From a checkpoint of a small sound classifier.
Data: trained on simulated modem signals in the audio band, 78125 training examples, 10.6 epochs.
Rows from block 8 of a small sound classifier, named by matrix and row number. Rows with one number belong to one neuron. Each number is 500 + 40 x the weight over its row's rms, rounded and kept within 0 to 999. All counts start at 0. Numbers have three digits each.
After each neuron's rows are labels from the 100 clips, of 14976, where the neuron reaches its highest value: "top examples" is what is common among them; "loudest" is the band of the loudest frequency at the time of the peak. Only what is clearly more common there than usual is listed. The data: simulated modem signals in the audio band. In brackets: how many of the 100.
# fc1: MLP up (model.blocks.8.mlp.fc1.weight, 1024x256), inputs 0-127
# fc2: MLP down (model.blocks.8.mlp.fc2.weight, 256x1024, transposed), outputs 0-127

fc1.119:457509479549460525553501481501455484472479509557519418514554514469520501465572590588444488568468499524467548477427540483458435510486583521508458486464468497491526556419509586510557491512508557468472522501471494492490491532487461527452562593517460483554464501452499446476449452537431497472530555499541534430515449409577451577530521476528513541445501510505519477482537434501512511542458
fc2.119:500502491527476508475492433534559471521472480505425537581529507515479501485439507464501495496462499525544495444525455449540493541519498518488523469550535509461468433523510572493506449562525488461432468466504547472529490476638532514562478526459450483501496412444520510461505391493570528479564436457494538483453461571480526460566468476467540528567549508502449545462500573569478521507507
top examples: frequency hopping (98); 50 baud (55); 100 baud (42)
loudest: 2000 to 4000 Hz (80)

fc1.270:557481575473508447428486514500546503549471454525435511488550515504563452525501497494495496503489479525503558450525523471513573517520443477482486502502468478536548512456486475527498575474443450529486513491524540590506514445551462500497393499572451527447556535512490500507514550472527446597491468523615465576500451492524515492527526545471571541495459486508508514473471460477526448486516
fc2.270:481513517523491530523508458467497470471543566512579487518516441416433558448464547461518512478458508487542491516520490575497476501499473514498522490535520539527450448503482491473535337533590498530520439495521401420504473492470530484525553568448482436531430472495515519496510482534494526452516534490410541488425475446480447463516502534438443543525547458524492504454519553554480526520544
top examples: 100 baud (46); frequency hopping (44)
loudest: 4000 to 8000 Hz (83)

fc1.504:491547558485492514549421549465532402499499522492490499540516463517598526486469420514563557509495484446512488541537500502495560424431462572486550453507525407481476531486450512570504544558479528435532520570388508522481514523512469471414523507483511505457449463458573491535545501513475470518487471404441504483477526459541495437494539597519538485519466481486475494479508529505473461513508
fc2.504:535492474563438521454509512505530488602472471574501452540460534584477506442507497459508455482483506516457545515430539489488482521448530473438456488467578512506531524503433503536572512543497523466504450477492533507522491424466471491512522550418506486456529539520484473445553493548512458450468474519475377516457508552517445507488467460523560523501542480453538528447478447459547517500473
top examples: carrier: 1.5 to 2.5 kHz (68); strong noise (67); 800 baud (42); OFDM (28)
loudest: 1000 to 2000 Hz (25)

fc1.569:525476490446468435420445452482504456525511459439516460482466536493489473532530490578458473494502476481515560483545515478449492494532457517457495479513506459464530534408507491511516547477449567549479571454488453525460506463424445621540515506575474510484527531511431526513523500524548508517472512523524431536487499483534489465419500582515511577427503483536492523435540562482537450503477
fc2.569:523568568548495502533556508564528528468573524557526479543579474514514508440513552443500511515489521548501484526463449511560470511495453480521515504503491528561503502523509551507457479474587432465464433568487593433502451505512516467490506543390532481513467480502605536498490514540546478494522420464469598517502486431488524516526481502451466427557523471457468511514492407539434533482521
top examples: carrier: 2.5 to 3.5 kHz (70); 200 baud (65)
loudest: 2000 to 4000 Hz (75)

fc1.581:457532419483464467513470529493492554439449497522521524560496579473561534517453498482531469449497485543492490471492571473454568523513470496526515504493500492481539381503498484471504463473488483492498478470493381481499476522507457541549482485509534440520496519481474489516510526481426489403568599550492467433486486508549555505460496420476487557532458524505473487539448487527536562502537
fc2.581:527516541629481496442498434513512454582542492522517495444484473466431460393515443489520436482480444508430502477483467479462525506515439590512496530529474517529527581525497517524525543488544498451506519486472524466522480463552481515543478547450467505524472474502491525516516504480580537558454480519462537471500520496460451512498508553464458462481491526517507534483506510448470473455517
top examples: carrier: 2.5 to 3.5 kHz (59); 400 baud (45); frequency hopping (30)
loudest: 2000 to 4000 Hz (74)

fc1.230:556543492560502545534485519504545557439516464464516534486528527465500493488594513583498464460525493409469497476444591504497460501547550550476461469525430490463417425516527579560536514489547422497497567451548547465457504480474503544478485541536503455459523503465519558465454470459478541544427503584514518511526539593474454445489448422495489463501453478480549519500542566440488530488499
fc2.230:456500470516499518490509481483463427510515429466468527492399555541461507500529497487471510528387535535473547513508434488556569463429477497463492529494524549502489552490517547459419446471449504458501457469483487482543410481437459500510460470503517496479505530533447553539472531543532491451530523455445486495533433450575453545473556527528478500572520595528498489558450484515503472441459
top examples: 100 baud (92); carrier: 4.5 to 5.5 kHz (83); 4-FSK (37); modulation: 8-FSK (29)
loudest: 4000 to 8000 Hz (87)

fc1.658:486469528475459517485498450531486527459494491520439509536528533369499468539496471498499539444454476467500523468472540515533522480485534462513508515517487463473523488528434477499534520449518502551471513465544422535484496501449524592473570443509528477528500473513414496493470455455594449500526470538493524563520493545466577489523510543516446477459523476542484474435497556450477588563521
fc2.658:508533488456547504503495424456511497551492506497499428473454451598511532459493536509447521568536570496540499543566507517467512552540455570461504467515551465552482520535513469529498515551486503467470516520440589472487474499451480482476486523511529555479554527502566531498566525440536506487444479425531468433519448472505435516490555460531560472513492508502488567529556505542541413533418
top examples: 100 baud (78); 2-FSK (32); 4-FSK (32)
loudest: 1000 to 2000 Hz (34)

fc1.7:490478540514482466504452540442458480508517548545477516508474452538496533456506477563568489468480522520435550482581510566521568554460512495455510529482513445494470413424395473528465468576473457515555512477507579504474477520425476468554555513512505511453566439443498488485489433538393461484507539537548470592575424452472589483557521501551494522503571512486499455532498507481515545530510
fc2.7:482523479488564442541559521560554518419487509581564544477555512517545474496500502552459519453573464451413462583503505488570526537483466477512503464489491489569464532558553475509453512511467511447502476512469500478376434467463466514529497582482559446514569503494490594538477483548493529523448523421487506524470489522496533463490516528512449476472515530490473480481424514478554563474466
top examples: OFDM (74); 400 baud (50)
loudest: 4000 to 8000 Hz (78)

fc1.272:466500492501496525511428424563555460519464465490531530497503429475465508485534426550513445495452498467530508546428508471452430484513472511503523571521421505415469523454510506526517560500462542450501579466502454525495505542532468436484460448579525509525503496454476543483444514451481532530452450500490498482454573481496417441444447498566515476490530526478512488452525464467505506490511
fc2.272:510465459465525488517531539444480492499474567515460469542467515498505497558525541516534581457496510485553434467524468500546562488536578490510448443495577503543505478493503504451464463490525477507564434537445600458489493472487556548460544525488473553504486486500543459431587478481483413463524541521539488458523450461479569533545535421510539499475482477545476515497523569529447496519540
top examples: carrier: 1.5 to 2.5 kHz (60); 100 baud (43)
loudest: 1000 to 2000 Hz (33)

fc1.441:512474501552490465490492429536474569451519520514457504596542464476507525507444489513471469540476521487555437557438513562511545495472502471447479521575489457493441464467498476482551491523497563551522459447516427489517537468496516503552468506479542458526523457509473537550495453481516527497451472510512578486497517484408490463536554536513452529488543478537455515405537462442452545533535
fc2.441:498615453457568540503494505438524448517397482461467509528449453430469450450610524575502537524531441520472513484606503485452481493574515484523492430459496490534506570505485453549555507480490498465488519588434586467443468469448493555473535435565482551441444551470503461461542475486493466556473525452444484487571512524545505569448480504454512534456487521478509535483516539445565471485465
top examples: 100 baud (43); 2-FSK (33)
loudest: 1000 to 2000 Hz (26)

fc1.20:466503485524568492487548537479527481530550503503439475504490418476551487476438469463539531566477492570470474513554557520517451487503495539506503413461506536544546497530497420572450471502503516550529484482442487509548496564522484365480533486464478514547507473570516460570505545492507451483481535503544450520526545441415528498522467564533457550513436494481486458434512522547508445484525
fc2.20:491499561548584518465488452607558560511458513578460527492519531456545520524476441450518452531508501512482550530536546496537468542470516499452458493487516520486524509522494572465458492507457472521535473493444479476424463448492468500468548526488543428477481467495435476528490440592419497478459462490571514566498507530490469534474497546527470495484529492458425516491525451573501532440487
top examples: strong noise (57); carrier: 1.5 to 2.5 kHz (51); frequency hopping (31)
loudest: 2000 to 4000 Hz (78)

fc1.50:554541499497539470460545522497478497499518496566580545471455545482566470506556594499517523486506496511560471477465514468449444463508563534485489509521512446516576503442496518480503494528510485535425518496481446498498451533565575485476478460475546432439448495507513536467541542432495467489490483502556458489561501543529532442424512541471467518475438520538469478518518499513492505478474
fc2.50:550483536537505479489521431565505533511502517429434475497550507497530507498439411558457495542492443532454529513501490544548555548519398468484451548453510530453439485553485484515502502548392479431543459489541585486499553506450468518507530523465455506495537533573503517554457493553507477483470508502525492506458484449473504507535484429495520508563480496520535466520511575519580477528498
top examples: carrier: 4.5 to 5.5 kHz (75); frequency hopping (49); 200 baud (45)
loudest: 4000 to 8000 Hz (83)

fc1.115:536471497523507548483622555505501493532472411526526432446534498524525470500463528548472511469507534502439560526500551558576517515459388485598461472455462503545571471496517450472500522516548526451515430490454507558474552473479457403462521449513519508488543479509544480503467485492476436511519502501555464475555523553560486539509509492506531526553468525469461545521505477512482471516513
fc2.115:484522563486474536438448463527511470501449534453543556578520459444467539478503456426496478514513456493510523542507495436502523495510563573435546558488536502438445433453451575501449499529469470516513583550479472474489495566478435549497509574426437469548437502452475500480541477507473574484466545441485484495434432490505478482467515504533468500513518496459558520508571590492459456542481
top examples: strong noise (64); 800 baud (53)
loudest: 4000 to 8000 Hz (84)

fc1.629:448504492495502489467492523485445527507540497527485368502525440532528474522499457524490474503484526513542589485517515458518546494516439505535499468463439452490514483469421476469563483469509498468469491497554559534445529491461437472520497553484536586446540490448509474498536446462491484487432493480520503465515475483498471481585487454462518440463537528498571452579526543475543527519525
fc2.629:514460498514453457475519506441548513492463544529559535511440525520502543528545557583489518519503482508501485475426449493510453487466493455538525505428496443564562518499575501611475494490476497411418475550527459511463502469597538539486514482442505443543446505477539514515433458556481510545516496517561491560515511559473582468428503469529493513539539526457483498507490457436460574493484
top examples: OFDM (79); 400 baud (52)
loudest: 4000 to 8000 Hz (76)

fc1.305:520470451460524518467487508456428514583485474522475532459484530473539491494555479468484541491501496500508508550498543477520515500530411421456477424496487507499490503488550394579556460477485471547390485457487417510433473461562567560511452529477527441499546500508434450493483543534477442543528449551584539512533537497502435501500434523544509569492592485537532499444549516520537406503540
fc2.305:448573557538512517506484496599515469442546545537516495565566503485501465459507498588518473511550497484535518498502475500520551469522475563480512563552486511528476520503510572470467487555455513457542523540524574502490490475371431428493567499481534536500456513472565527496441397489511563486501511458446507534380503492505458466519504496419511468570409461499481481548407486469500502493529
top examples: strong noise (66); carrier: 4.5 to 5.5 kHz (56); frequency hopping (28)
loudest: 4000 to 8000 Hz (74)

fc1.656:545473426526585588583589502549466548515572508496447567468462480499461480497517544496511574445462465477492430513432522482464554435487542438524471494467556492476576457481436488454494578503558555500453511494522486507547495506507552550515459543508534453436522456517448447528475504508466524552550474532498523526442575474561523472471504572464577507464514479499527467482537500440499496479502
fc2.656:534538510467428441393465504457491476492433436481504460500513521506553521471498459507501506535591499492520537480569491531548493537583440575484477537474462525495470510497560558467497475558446473470545450543461467494446485493517451430484552395542508579541523579488517573502522528535470468429439515523553392496484444508489460529532473443510424479548481521514478485541467519511531496512458
top examples: carrier: 4.5 to 5.5 kHz (66); 200 baud (53); on-off keying (29); modulation: frequency hopping (29)
loudest: 4000 to 8000 Hz (74)

fc1.118:491465513507530484538498455562471483521521526451409501438478408455541461569510490472581553492468501603521474481531468441438481495559532477523482496482494521479495538483523477516471519524431530521534471510494567417458401536462484445437563566454518481495483488488479477555449497491533519498517473520519528511516518471511521568464551437569557464514489551483463534494441471524526506514506
fc2.118:518474501531532565481472547466508491524449490541491486479515509490464486419557490522517509573522464464508491488468557594496506536455447554443505436458475481484543514541501600446509521474487534481511512504487491561512497474459448519481478472469490616446576494532441481440478480527514486475465475482526410461455518565505409483556509535493533482438505453501508440447397489547448537493464
top examples: carrier: 1.5 to 2.5 kHz (88); GMSK (38)
loudest: 1000 to 2000 Hz (37)

fc1.756:502476461539504604548491451523517472549564456526503505500530431500447523455533449509537513494490502449510469503469506456520532548453529514456531516486535479497498455447417555499515407528465562459502421504552493455471523491442466573545526543608545477565531554474503460494524455540513494483432486503422508511434593465501497515518534509535481537493431420521516533415491483479543469526439
fc2.756:501491492528476422463505485532562493485477454489445508500533483561530471502462572518521492451517491514486505480519488454441484513479428514569512474493496574570493503508523470501536556484477477534484551517418561496463463473472485499516484437408534519426528434416434503519514542451439508504489490521530598475531449513542508496425509458466538476538552446552522534596531455530506475477531
top examples: GMSK (66); 800 baud (63); carrier: 2.5 to 3.5 kHz (55)
loudest: 2000 to 4000 Hz (67)

fc1.354:472496536510425448427502525499396454535543539504521423540433450521451447472528510541564408506501445439478435500484539499518506494457526526438550524504542561506476522424442456543505448520517397518418532487487507525536500519526510442569474503486510515517517463515543466488513494512498505418491495505485556544480484567483540494509499514390479535502538520554514512552550570449487522531510
fc2.354:483454430426548542603496462547532536490469516497466547455526526495529575499482498524476531483542541554485497541495480495479529525505473459500523497494503489513530470568514500404430585459438573454579441494496513453528439496544491521454584508518505558522505454483497524497446472481469535559550478511546499466494529443524482489479514483629474460470439503506483472475439420505482481536467
top examples: carrier: 2.5 to 3.5 kHz (54)
loudest: 2000 to 4000 Hz (69)

fc1.486:559474578418476475551588497520456473477459513500518487521570475559476539506504458525539506561547518477434507575517505424510506498443464470536590445498498510436489480427437489500480507490537500472402550507467512497462528568572451510551532518499454458543569476485529494505513519559511531522485496552503562444521521501484589398544536501521487489431520560434477513515414466505448502504529
fc2.486:507491512526520561549460505465505526569528529494526504420469457492542450552509470512516433466507466473524487523459558498490516482471518524523479525540466487503519438475514514507456508502509529519465490440550398522488533522478504482442463487497456542507497494476557454482502467537530553515530493544518476435512502483477525537446505480602529498520420528513521522549420538485416513531477
top examples: strong noise (79); carrier: 1.5 to 2.5 kHz (62); 800 baud (57)
loudest: 1000 to 2000 Hz (25)

fc1.668:513505514446458515518535492501508533445529535537552411494517547487505492530559485516481489548518490533532493485429486417515512500459482479597526461479442533451558537494468491438501474465471483494544522444493580529478507442517426504481516511461545519541541543503602496502516530462474491539461517526573468443480538590499576513535545588482541508452492482459563485454520486505512450519495
fc2.668:495484483470517546446418548486479528554509500473432564537499524517489493516468559446480514521478536503503571500499452566468527569539577515473431531526546496599446468446489487488490488489506536469470554509475424521492434532569483501552478408517534511487496443481482474459531555546450565476525482551469578563514507397498473473468478476604492487506517459550467508575564492479514556472468
top examples: frequency hopping (79); 400 baud (79); carrier: 2.5 to 3.5 kHz (57)
loudest: 2000 to 4000 Hz (72)

fc1.481:438495448534414514456418491585553461498487510433484536559508453444504553497528467593509524491470489469507552530474566493509481529511426509482519573498463487478490510541519489489539473449483542491479558474516430498538474574493470488469460424423474534436527523521466491452497488438521484513469503564421456503565515506538420531444436520553434431511461426499536421473508416495556450486550
fc2.481:535455515475537499490555513444533457576534515592521468477462479526450474501496511393490515499554491530519407473495468517459543471467599469524471403491497544521464488497512514465470548556464565496539439529442584453504501443477522504509559500533479576583447429474469569490532490494527457457535576487604492458448454482436547456498527447472575551502545544553480499547470556547434588511494
top examples: carrier: 1.5 to 2.5 kHz (59); FM speech (39)
loudest: 1000 to 2000 Hz (36)

fc1.379:579425617553513493477485463552483489575450528497464502513519480533470545496534447502489446495547467413579544512456532469456489517507448486471495544539513494503540479513505435446509510529493512503491484589376483568482446509479563525542495449497503544534483580477445508481478519498512504502514461501476586483491549549500518505463536473506503561509503475494551516401496431538472476516495
fc2.379:517545394493522535524514521491461565519497419553418495503509535451530461531488518510492508472443473579534538460561462565487529508503584539535529466514474504523459502535458535554419563522520514513539551514518551418498461524495504392441530452507529504495564512503509532530551472493522574397432510510546445496533432519582399456473494494456560432405495501564492485642487523464574486538475
top examples: GMSK (74); 400 baud (48); 800 baud (42)
loudest: 1000 to 2000 Hz (30)

fc1.610:559485509553388501454522551484512465413536548601566501504513543466542507600521516515548450464457536493455481533481438502513493521513566539429520511496450553511522448444472533477527513477529488465485594509520462510509424493538487495516481527512508532530538495497524495466519497518529417442462529540432466459465497463506550459573510555537597537539453459545496543472470487509526449555530
fc2.610:442466452393556525555496464529513519552522466475414477491525485543486451447533513501452420498487498514516513462441493618484510509522489445571459534510508484546518547542510467476487437570453518515511437440447532490507540534525502474471553493536468518484545527526490516507455515458433560557528475454588519532563587485499447543493471447470424456498477515464492456488514486461504545422497
top examples: carrier: 2.5 to 3.5 kHz (69)
loudest: 2000 to 4000 Hz (76)

fc1.63:475513574451484412430489475503531571441538503466500562579542520475548435496465514508443475541532435497484545513432508475479443441538452500422478514547499471493495443520438477500499506549461528511466482502520531511554511471447520503504547445478455445464490457465435509430480528427494510503435471497501480570543498478571505471470510465503494534569571506542483481472513569457415507583460
fc2.63:523498481567549574572557506481462469562470563562519525455498482533521485549545509548561555483519551525479406528571495555487521537533443487496479447450495485441495547488481479544515455535450449513458482443487528462448480585542486560533493539530537520460575551554580507544511504479460458469541516465495435506518537499438520482520519508474439441457436494524448531457521494564572527456560
top examples: 100 baud (47); frequency hopping (30)
loudest: 1000 to 2000 Hz (26)

fc1.597:506486539564531472496518510506473499521512596443549559517544484554493470419519591484517483563469458534534522507484497485494512493473576470476521477490430464529542505529480397569457499460484447528629477514513530500592479542525549498473471439456438513507430447409412511525483508486478451447527511599537480476469485467482451487563529520543503484494510456564505442439538506483519515525514
fc2.597:515513462496544495515481522504523500602500540553546466551452468467543514476488416467529456413458498489515478455492532568560506566464471436563555483466480526477495541493550477498447541538463624496448496560444517563478499489468541550482494510549582469526491472482505538501528503583475500531461477466475571536512469511410442417606533506535539548520497477442498516529487513498438495483479
top examples: 100 baud (86); carrier: 1.5 to 2.5 kHz (63); OFDM (51)
loudest: 2000 to 4000 Hz (69)

fc1.445:492491514422616494454435524496492493483458460486491439551495494478501498505462413498447446536538565508563461497469509496465493467458479529459525562488429486543479431543497516499533499441491539472521561518562517482476457503547530513472502477520511513490511535490548516481447504517569536569480531453509537466489487502477525457497476444561434606507487408520528503486502510528488545482499
fc2.445:552529525624438571525579515488476543455448479560524536547546485447484459491533519555505480450570501471482489574485487564536414517519490434511466499524573496422484513444455537575500510550513430528450478469513542518528491440479502513454511551553466513515554512507524517534585494524505543526531517478483433567524494482515462480551477545482563471473455525485456545410472503506510536527545
top examples: carrier: 4.5 to 5.5 kHz (70); 50 baud (41); frequency hopping (36)
loudest: 4000 to 8000 Hz (77)

fc1.455:550503415474513555479496566522469457523512463522544533500549487506506481436507479472529454487461498446464487505528553488448502539606548491526486505536461497436533439424402501481463532535506483526538498430504544518481458545545555501513442530504497555568475484477526476464519504526534525531545493511433509520533512503575500499530549491529486570508454428481505621482507524547466454516554
fc2.455:493543499482451458549473492522482548475453394431447404431453451411503431559520521572490453446448500423499506530496496470563470560445495557451503513503546502498526503478505476542496519531504538436492448538500539478466496518507494507524562443516555498502469508527475493498501484498460494516457560521506616475465549581534460541455459501509529389557523562555529435529547475521446455496469
top examples: GMSK (77); 400 baud (72)
loudest: 1000 to 2000 Hz (27)

fc1.555:423525387461475456521554475480429558493518547549555454511509425425529442473517488550451474435504496575515483503432496531524470509485574513486555544548457486486492482569518484543463503441519523530521535597489597490447532560460494519481508457545436475553454504515448455480522532453483531481468499492515535475468437480431562466581499447517549476511566485530479532502502518476469510544529
fc2.555:507504540542497468480497499516480470535505441559405523485455467609494481560537550531577495475482516477490472548477465507498535475557511549454446494537474483511465473457422474549460475573445518484484455469494564473563479490514493569555509550450567574556507530531483560414531471439535488535491521500514505486508545534511493522590474477499446446491427493557457424480469488507512463461433
top examples: GMSK (99); carrier: 1.5 to 2.5 kHz (60); 400 baud (59); symbol rate: 800 baud (40)
loudest: 1000 to 2000 Hz (25)

fc1.198:498483514538492571516471496499402552524496509523527522517511500502564435554499481469465493539542506484591513515502544507502484467535462468435518468463493497503495474494542466506514453518524506465530547480523431493535508497496455472469549534518530471505460537518446488531517474433536478513468506586474499501603458533533540489472441492477485477590565511468493520446541555612429545480524
fc2.198:526525443486481469449525479541522422537435506484543466509517492446508524482502518543470516427511438522513540482495518503534533541478522558565524531506537492501463534495445555541477538532405536541426481559487519516494499449488476534518526503475448605495551485507566452523450516551468537530513450502533421565454503487479450493518473512445458525517464479491474443560498460408535472479442
top examples: carrier: 2.5 to 3.5 kHz (70); OFDM (26)
loudest: 2000 to 4000 Hz (77)

fc1.352:467491489484508509567466527509513454512488554570483488508446480431546506559549437427497498513492485442532559518456536419455529540549457485525515453489509515493463464478533490504500446529575473553465435499523510509454522460535557566530513455592452449453507520478468467451491505495523565532506525478600466481599508489526501517532454508553438526446572482472539498558539490544576522443424
fc2.352:489546529488496509465514487485504498473487434467531599459507545538460504492495528534470587474552589534527474444514464581525489462580495559475493538541515492533525501482495553531475484526511516506482548522473528469540428519372438453550504631465534529533528564485557491534500498566456477449539499525459522521391521501512449472462504502471544432493425513518454498398465477464458480497513
top examples: carrier: 4.5 to 5.5 kHz (73)
loudest: 4000 to 8000 Hz (83)

fc1.531:523483449545522483533501572491525605536467504499384485466526506578528521546485516500530536492488486566468516466545569527563508491493553527527542439485492518514515478498401491577499475501548479484570556510530468509492462492481494510481482444509488581548532440517489460455579543472559489469458541440527446458524430481512393478534562472506505502542461489474455484506536518524515535509514
fc2.531:536547622424445427482452522510499525474518469487570547513491542499468508540534508538443480463524529516550496531477465458553423543534508523482452570449422539467488547530523534390500419520511547525474550556559400456528531502436480470498454553511450531437475582525445454570418408550543513484515520427516511529409560512505500461461487442478550521462500436526554511513469549512524496471485
top examples: carrier: 4.5 to 5.5 kHz (67); 800 baud (60); OFDM (39)
loudest: 4000 to 8000 Hz (75)

fc1.40:512495560511485471463530410526538421536483544593480500511486467506585494494534477521471513459468536490535525482451466466571463478467446492504505544504523527517492430500518467532479433522443544468446588514489572501516521480540459540545543611482562503483496530445525469469541495588535516516517545557512491431530486480373471486491415509549461480496539415511485516476545505486492497477528
fc2.40:474497497502475531511464527518587492522470423477520583486490484485484426526522533530515482475511474482513499491525493453484587491477485517513518517507467512551473549521470496532545536480480429499493500464494442527509484521443527469517487439562482506512526585543427500530539483433418520482457470422475555549509512482547476499529570442482544533441471540518529474535495490478541511515495
top examples: carrier: 1.5 to 2.5 kHz (53); 800 baud (52); GMSK (50)
loudest: 1000 to 2000 Hz (36)

fc1.393:493463456467463479447554490498546504484448423441458473480586490569510486483558511467538444541509468474451521522556484439502459482563517511533545524484549500549488537485540440579551594511539512463491473502481588414454473419451507504499424541480459453557496524545441430497463500479523560514496529454541523514509472534530552505520529404491535473464443530481515442461492506476576457539510
fc2.393:527510480541481497506514453498419564522567565493559463563422491468526491586518467498473594577456540475511488542459525463502515426432467576521502526607442536514519517501525594463447407479519451474511476526523524431510560434483490460394454492490453489453495546521558550495488534529483508495507537491514535501439524416504515480454504563503471529486514466453506517487472514551494511475543
top examples: strong noise (63)
loudest: 4000 to 8000 Hz (86)

fc1.565:529563538522548572541515567433522492494452532434468504568434436533533509431506478526522510564529545484540491503493505528467517543532506535490477437480431467481477429460479476566543538492552486489572447550469543501478458500520446464425461544520438477498483527499492495481473510468482489509496481513460487468505496546484508613545543435507543415492540515432488547516549509476456574526473
fc2.565:524463418484487541453518551535422491547480466548487511491560508421471492482441449512490520448523468507499475487449464591461477570504506465499456521512519513470520542486486548524488416531529509521476527496545426442524459424371446515542503537518479546386550501483463528518485555523513424530521595497551512505479499486515427457505476606465532521494453503451484533497512500492518418472520
top examples: carrier: 4.5 to 5.5 kHz (65); frequency hopping (43); 50 baud (41)
loudest: 4000 to 8000 Hz (88)

fc1.99:550477518537434529510536521507453496454493446513440569371476552435635476488515455517529547515509485542488510466474483570504490473438439472554481483526516542498471482463451609528493527521462482484471453428488458591500521519421531457476539508491509534447555526511533497475406462513519420545454469542548422489511494481504538504494486466462448532551448484495512520556457481560515484561489
fc2.99:494541503539567570507409501415527497612506562447507465512519534498469587483454439426468504535514483480572511465430511456516523471446518505482516443486520493449485494526477453441481418515492538564560493440515390507522489473516489498552486516464431472562516520508556491536613603500507504464524442478515512509517493487484518523535518526475507487517534473481541478428541493538522483478559
top examples: frequency hopping (77); carrier: 1.5 to 2.5 kHz (60); 50 baud (43)
loudest: 1000 to 2000 Hz (30); 500 to 1000 Hz (28)

fc1.718:537477520526541469494519467490490469520495573513496535509558484494477537427559511503556498570483455511466458520506496566468456524493557546521487463487489496526496534444604554510489593508537468488514453447429532472496386434562444528448458487447511542468529498469517499493501495486521529441556374516411517515526528523484529534522519475480475551526445503529425529498511404549539528487507
fc2.718:531523523527522433453531504514443533497428506505519494498495441506467483499468462560601514544432471548533564532569494544586545469542576514451504478503507510502478449476549431539574524542515477528493464412482470517500563512415503532518490460486520451462516477453494488462466476451498450508443484561504484475509549495498464505475464486468431482481522458512501518547438476469413442477586
top examples: frequency hopping (89); carrier: 3.5 to 4.5 kHz (57); 50 baud (42)
loudest: 2000 to 4000 Hz (71)

fc1.736:539533505513524511506555474499467505530505440469465518516515454494501482543562485576532399518460463523552513504489503503549463479520468479548520553535485523384495471515421475457549568542439442464541456495523510532494468535574545477495450434526530590485522473530511409513516501527457603414488502508503517554469483503464520486415581522604426516526439539551483503502491519553450482472525
fc2.736:488508415564517489605491509522443486497548516548503446529543529459494437482512531492526461464497456534491464533541541489498436535490547464514521502491515547537495454422490490621440467526495493467423562421444548465532470493525426527473531517456497520511498424500523502482481401442552472542479521482558440417471546596471549445504472529507526484506453481517475494541495521495487510477525
top examples: carrier: 1.5 to 2.5 kHz (74); GMSK (56); 800 baud (54)
loudest: 1000 to 2000 Hz (33)

fc1.124:476466430551536500549541580467430506569513500526515481444471481535560523521543501479514498448482485538493466492465445548486562434519435455519516459487509464470556455549477514510495508537521440534394515479555471535473469535542490491463526466491482469448529474504418487518538525468471503520501467483581438505548564567494557464534489550461622521500629469530555426454524485532525454512480
fc2.124:523510492467494436432465470541534482462471530447491561527551523512519470454475483536498443555598459539496545529501552481528477523565492483480531535528515500569460494508491482501453496497475567523526474484483507440483501475477456517557490490445523546532459479524560513517466445577557440489516478521474501551372410437508431533559479444531415503583447499529458555492462511428500490514513
top examples: carrier: 4.5 to 5.5 kHz (81); 50 baud (44); 8-FSK (28); modulation: frequency hopping (25)
loudest: 4000 to 8000 Hz (96)

fc1.126:392551500499543495441475505458494472487505491491442536484464567442499508482538478461507440546474464432364533505458506541553518537471507466499464456488506546485506496487550588523478558459559500473553469480594536492549540487522506535508489468524460467484525477542507460477482419476526494555480568526511440577503472477511485519539414542573516514490481494540507535541487475481522438481535
fc2.126:556422475504436497565486471552465497528517468526539505553521412548496510568490538517477571491556555546598463491503476496458494460553481529544509534501543475543533516480470429488475436546444534543450514486418480525467414524451534449510524462473595542526477507474507548538487576513541511458506430505517540467456509530460470484443587480427519450474539491460516441463470506523503508505451
top examples: 200 baud (47); 8-FSK (28)
loudest: 2000 to 4000 Hz (70)

fc1.104:458509461548497485499485546536491483501555515492544486500480454460431547507500537543536467537541467512468448518558594500456464556412475543495466456481521566512496493508491514466497427449466493497532501440612471486494574493444532498547503462570517497401568493513502462514452491441510481440514495506510474512541486459463513518522425468490532514483480451530534514592496551492513504563491
fc2.104:503409512480475509489462457494510525464500507543518466485479573475577560549506512425475474491460564497363547462425476530409555497524548526518531524445521449526500481462475492502467565507572505528478449550471522495492405490570437566526530473382496491557480503510534486528527514527487530519579502529514494573434502540510463514512475538518485503562512460483457493416539393502560490471498
top examples: carrier: 2.5 to 3.5 kHz (79)
loudest: 2000 to 4000 Hz (82)